Weights of a small image VQ-VAE.
Model: 7.46M parameters, 48-pixel images, encoder arch vit, encoder norm layernorm, encoder activation swiglu, encoder moe top_k, encoder num experts 4, encoder patch size [8, 8], encoder layers 10, encoder width 192, decoder norm groupnorm, decoder activation silu, decoder widths [48, 96, 144, 192].
Data: trained on procedural textures in two colours, tilted and lit, 97500 training examples.
Rows from block 5 of the encoder of a small image VQ-VAE, named by matrix and row number. Rows with one number within an expert belong to one neuron, the router's apart. Each number is 500 + 40 x the weight over its row's rms, rounded and kept within 0 to 999. All counts start at 0. Numbers have three digits each. After the name is the row's rms in percent of the matrix's.
Before each expert's rows are labels from the 100 images, of 14976, where the router gives the expert most weight on average: "responds to" is what is common among them. Only what is clearly more common there than usual is listed. The data: procedural textures in two colours, tilted and lit. In brackets: how many of the 100, against the usual share in percent.
# router: router (encoder.blocks.5.mlp.router.weight, 4x192, trained with AdamW), inputs 0-191
# gate: expert gate (encoder.blocks.5.mlp.gate, 4x96x192), inputs 0-191
# up: expert up (encoder.blocks.5.mlp.up, 4x96x192), inputs 0-191
# down: expert down (encoder.blocks.5.mlp.down, 4x192x96, transposed), outputs 0-191

# expert 3
responds to: teal (100 vs 16.2); blue (92 vs 16.5); ground colour: teal (57 vs 8.2); pattern colour: blue (49 vs 8.2)
router.3 108:529582518547478418517558482468474554447521506495478467493474580544532519502484516472510516493496461456472534483464469513501513572485542518461504483453475417509526552469509500466465492509546560561486455480411500531503453553512518493443478462604450433493541505486533513499522548441517515534491461510548483453570585492587483461533486471506396479492501481521465649518549489539442475531486501485534582481567474595607512489460471519563538567493468460483505504545476532578499533491500498499512538475480471470487475427450500511511478531535492472484455455513473467531458522437544516522
gate.1 101:514517539489475470509472489495552536475537511417562455516508447488550514507432532455501525393493481507491463417531467496525512430477435529464533521419521453539514496523492577420483506501517482494475494511532501467499538509527508556483452554454503467522546534512542511465442511487562444520464492513511515455556548504444508495555511435457518399450575447441467519510539541515567511515493509396539519489594532359559497503545461444417516504493550532513485493499447513552541471479574533456468635490481522517495494542509482504518484472467518531490486519526492527511495522433494495461
up.1 094:488551453475442548511551484503479473500445427469499513475503428506471446505547471549500507552495522538544547476461521504499497467488500517488490480541503571479505542504490500598518483464422581550434519489504488541477532517516491476499576505439513496500487487506435482507552512505478493484511510383503486497483514464505452488502608582601464529514465558540437418544451500510488501486493491514416460516474512474456463563425537555557530501477486389483459494477602486475543476541564486444519457555455469515440423527490526524524431502556477485520499436462491546509517487453500516410
down.1 096:493507483520449502484508508463510496489534424538487538530505467574521522506503460583431462568547510445525472541513559488518508553556514524495484524469516553450486538491477493481443509515454471536473454498488543587519548513539469503512465502552541543477448494507523509568503480444505460559405508524478481488433425493481459501436460409556443481460506477494466472507449462460497491494520486559613518475432449537515502516487459520480500503537516561537448483478593428524437444555474492585456515497489515500547559566527462455554478555469546522414577457440523518592527520536481478522
gate.2 098:505546565495478385505464513497548535523484543438456510505442498559424482477444503438488532489512587506428509516489504501536494559480466456538528459575493460562520531522475503475467524532559434564513521497460495462503496476521502511486447515518540487496479512516597516470442473509489472494470516460496552499532435538487533493449537534469533399506489512560572508479549598562545536447507533503491494531566474527418513498530396464513516514413497478502443507489537509455600524479529398517480536496505515491522506430428482510577435518446494499523471473442443479513490515449469472464
up.2 104:510509586474483493521532528520479430467449489488424538537500463472554498472526469465514551511474580469482555549545500500474497533563447561529475566570559576544517534468526452544416542541515445438464488544471511463533559472569473439533509497513418534495491480463465520491485413460518435490514431402501488480486519445529492508467453542517519484571462528474534485524481481465448468446496529470559550507507507519435527512534415501497506504470524474476526489548523497479536542557455459499519430543447549489487424539454462500497582458483524451547485420480510519552505537434575462462
down.2 098:453552462543473440521436468485608541471534546516517529499506497462482432506503512548523477394466490458455473578495562460532488530498469549508463547533521516513525561468527575487558490493482518419525542477538493458524474487455453475483519482424521533503576493462513529519476518453517504503424525517539473472503383517472546490524541500490456514426492472461499419502461432456437464497477539474520402445507500526455453547528517496511565487567529541581536522500524473497531521473563541497530525508464580483484581484398499530520489561481534477431526502536524523571537502553491512459

# expert 2
responds to: orange (76 vs 17.1); yellow (65 vs 16.9); ground colour: orange (47 vs 8.3); pattern colour: yellow (34 vs 8.5)
router.2 092:495534445564435603453496539476434505533417490482505539569476428531504464472567508483489491572424491509491490460512536512524520468450480526468500489456471518475452503483490464564537501495417411440547549562500477486393518526485470534490493483463554554503486463495527515514543534518486495532546497566544476457461484504509541458530553500489548516460551479504471477553442484476520536512472523502444432537425513384433482488554493572394485482469504528533496488552539481470519488573486489454518519422542535517544515437544497493568422456490487496517472552438573494490480477518507475510
gate.1 103:529473547579460490542500502479517445515455561548554526465552480533421489514452491505515500489492497473450495487467546502534481552512518502507464483476446471497481470519433472394502448466517502501466482464519501548566519483520546533435518535573536494490537496528509531429509470476422537563417446471489506431460467495455566471567389455456522513507476499525506512462484457511591502501502490469507521512544499520624532508440527517549550517451525627497497501483467506514536468476530535497505475534510526515471588499539493444519506471459535478498460457424570539435514457507444479385
up.1 093:499503590484531360518461511500552471503466496567490490482507518522516511516518460539521491522499478414526491455555483510502502536538480507524494570427525533459475457502480495516466479461545435502454467437532500432432589480464514505483556478459517506477496493505494450475512535485500496441538496501502478550507541525506450483558461496575463455542522585422551478546478494473401535580494503530497445496458554470524481515441490483509567531542597557574476496551484492487518558532513478482543424567506506524439503466549497390507605446516478500541516458531476487578492477482488464472
down.1 096:538493473551449534486506418549422520534544479527520450465514501548391542521600519568500511507561441544549488468436535505557487505482451550451519539526560444495476505466497464519507505576504512512486444450512544533477480512456447507490515471420457462503508474469497594489474493544477452498545500491471532537508505439626500466434563553498580522440523598479524570503497597562503430459497525519511533484524485492457482491433579494555564451497487530544516463504443502420508519523522458474534461534553503495472583531498492484540492487473497521495483503549483489495484499484542497467
gate.2 092:514538457413477505529432461512530499495496588543461515507496422514530537531529468549495496475443480431509467484628536495496512517428489496528448502445590541535457489518547526503435511506479495435491507521496493522463468462481471494509432533561586509499491510514490493492538493537489498467567486552504510448483432371469459506552416497431521543539573526481417518511432504510433480465503492558489528496530465530449479509526483523550509440493508504547581510485522465508432576584510489475568469485546531484477503477515512455454584469453505487497542474491585502528505487544496493424
up.2 090:475524599512516482528470485486566530492404562490543529573582456461470454511496490522488540424543518477412480443538561491486528517453471479533465501503530495519484515585489548462466493498417448434515492572544492513469464489517500504497399532507596521513468522571435469526457514550506416539515542476500499472425467418472486500565542521483471482507600477485494417522536491551558510461515472458442479526479478529471481487469456494559542461481479540524541476470496506550462560523519545476501498505509449511468489484473511483482604520395514427507536495499527502575492472510457511495
down.2 091:463507566499528495559485443512508434492520517424471509559495507506479484519501501505531478486575583542541481418528496516489525481490487535505523380517549510493518582591533558468482500483490446479433494489543505471487409519454511519514507542535468494513442504512519512466519487488498430517488432578537516479558526505505529593436477448594601471409474485477516492489533544477507514524534485499510521548481499487473461432504555505573573522477464466423513567504555487543486485457426472444421544485462510432509431494449475483511528445550517465449488507425475543469460517490470508537

# expert 1
responds to: black (98 vs 17.2); ground colour: black (73 vs 8.8); pattern colour: black (25 vs 8.5); pattern colour: brown (25 vs 8.6)
router.1 113:537497581495478503521425486485519510467460417543444532480522509454421427502489550458559483434466473506559499552551560509563494498508478539485543495570617581536463483480452478460451455507537547483543547476492504454441561494476457518452496510441536530506488472477423526472499467509499466499499461550428491514505480525536537471482457447495578442466578504452538506455528456502500471607494498445529476558503498513465501565580591475512474490553496510505553511494512506488510524539519556464478464520544471483514554591414449485540479504425465517462522459503441491525506463542466511535
gate.1 091:481521501452470486492524559500412474432458541424526563499492520536495545422503502525475454443504485467500583479416490508460511481488503464568480451478487507503506452544449455441491517495471484490500617568508477500438465496483523494547504535538508485529477477548516465613513526492458593459519470458495523519439447512523480489542492490578439510467516500491544424437438444424504462436500517558505511556502542479525517493508539499524519529509539488447480519454523507484444446503519464496483507547462540498584437441479509529624501587527513485483509573501491520522492604557505460517
up.1 090:521470544431518431531448502456467540548490443466482519566470499514470498556473480483465500528490547509512499472530506495520503478495445575473523502595550506534476496512502458471473512507510478535501486519504483453537493489568539361516533538478516496498525506498544519544529456392538507485454473489415454440533494485487483503499572488483498523535493531452451522541499482511483497607511508538524452513565527395454551579451487529531503578540448534492487489499532504436512548435563560478421442493536542485466520608530455499452431545590499535482447472524545514460533513475430510540
down.1 106:471487498453469463576498464455517583522458511526549506487517545578544522531467469498540474532449479517505497454566503502538488494436480525418566510550545583490454515463469508498545526479443548499500504512494542507490439557538523515427531567517447524505533544512512554416547510485535485474492579526484545495484474472521510481516584438441548523520485507497534552514448503545539462486502484555529510447483518418600471492503513522529409520455508541544583429514523551513554517520496490475412516496553505552523543527501433500410540513491490548539520504517485401424527423508519491433
gate.2 103:526484477501490594508423520487512536501411554495491503512466446478436485545511454500487469480487493419462468489473531497500501474566457463535477436592601528521489545469502414503510580507481481562493488507499499520457470481484528556526516511514560462507456516489543537550515482473483383551458528516453495556467477414549489505569514521540627496517468456459475468496462516602527509492497509547515483497520488442482472532525494451486474500515509445472490498499544498573510497465466495480513501544530491444494559618464505446475456458416497503541561534575508506559487584535503478453
up.2 102:506499527472578513501527489483488544514480522522444524507555511504468485501528539425517528478541545420517502403552502505528507504499499517439525505396535480467499456506463430518488451479448444564515509474531495570526493506523472545542475495464531521500518487474442498443581502521464513570570505607526497564459506495465551480464556433443582462526528518513482528442437479485590498579493481503486538552425491421440493505560451474391504518406501495528512500495487483437467490525508584487460482507558525503505516558562507471497523473498510542483502502385571482479473463523477530484
down.2 103:529468514490475501503500437516465509387484592439587468518467518504479510544476549515493453556503507485511457547474379508515504531550599521495510465489449532483497552467587501482533449465502467545571440523529537513563601521481551461452498487565487530512518509492546535457434523549457564482499525464479496503521539548499518504450521449534491519486518530482482537533544553493443534464489545496468537494520483525529535534411513495553463488424407447516473458452486544507442490525453531503442428528500449493454444513508553427509417503524495522514453504492483545443433497487445476553

# expert 0
responds to: white (60 vs 16.8); pink (53 vs 16.4); ground colour: white (46 vs 8.3); pattern colour: pink (35 vs 8)
router.0 084:493483549515480503443513514511530424517508499484560452453482449485598458453494509523503499563531478555510509452504437507552489459475489512491522535536411577507500448565584535489480530471442497463416477532508477535454523543558516454493565479423473546519409469511484500435525541560511557465572485452484435471448525498475475432428524489523552486484539520500586468560451580431520513472472493431523468512474570409439481538548494512497449461442479518591543480482500481458503533484516496494454502544511464536560448487530496466442537499450473521539504479535460514496451446465500489468
gate.1 096:508492536488518421489479482531527451481548476495495497493452462496513522518460471571468506503487491474497528394486524497525507500485450514539533498524507566566541538494553497519574474536553368533460525439507515563496428474538515562471511461504496489497480482486441496512507437408503588458492474448476517490574448432585565503572537537421462502485473513512518419496444509456430544530490490547551456469513465514525537407564466483528465522461521523555490516484492541495523450501451413536507534458574601504504530443500524398470522557460518507513491500472457529504467504531510507490
up.1 098:470461506576435509501525495531436567477546555559470516550557479490530494495489527466541566523529442569516449566499460506501488531517557449471489503429486472467493473473483477510521473478518576454428605533454500384487533530463476491503471543509434449510520491522515452474527505564496476520512531519480510587518552531458475498482459507515528464532497523468446504547517520483515428467514497444484499494465500509426487564498577515543476428515554523466472478541424485425517501562517522511490508555488510491481548558578460578490476481564475481490480528535583437572512604529553445458
down.1 101:482516584538437474465479490466478511477457514450451501523468509511440483518470448523510482520520577485538471433596486549421513457546503521531520417534494518471518548493538437507548578528477438471518533510530468488525461507491567445513491469493485437466546529516550553546485451589480517486483455498512537543506501479501504499524512467531510444420485474559546451443486467540607415500413432482503532504466500524490547519486529584518529567482488430507596523512497452483479492469393491504564589488454541491481526476461493544501458513533544528448499565487495434519556539539490492471
gate.2 097:555555522459513493454506500475485559580511496437437474463544536481529446406508521442462552472508484468530477531575501495531514476486500518502478538432513496441514519461479527477568520554550542603548495411527490544525479543488493475493489499506550545507566464440500578451468497465514509481497455455463482489502454517597529486478530437577473566530464466416577497468544614521411518500500512481500512556516472535528492431418434491539478527584478511529484475513531477484496461482486427527543509482466454530495569524409494523504500483452471558521514505424477530533487459497531501487
up.2 100:448506480470472456514497531498446496454566539488436535532516467541586520556480536538502457538530510523519515430444472506539477514547517561538535508594502441551495397538440475553472468516431431435480553543480503466530474503490529543510459528518539440513466543578468418485482524509486588466474481522510490506498522533476505500510467491432489521463543533452478491575439431416489478519500500534455443517550501454533468556575599578447505406481611523468462493497512496467528507539499473499506528497443491517477430491530502467512496504551515485441516527518477537413514546514477490533
down.2 097:459523530452498462495458491596517411552488501485611481500494535475449472411528444504417535575496488445462505506494450530499585494473509506518517491508479453430504426414532523434538481562483469457503491483498449414487447503514513493438449506537509515472570469498422539559538492428547490509476587508548480474541493522524568577455550555540518430485485430472474509511493474454425542504515482514513498517434511507557538472497447446519495547577540511542510517503463467478489474543529482552507510487531559477466556501521474514468486543539483487494546474489547553500473539467495547406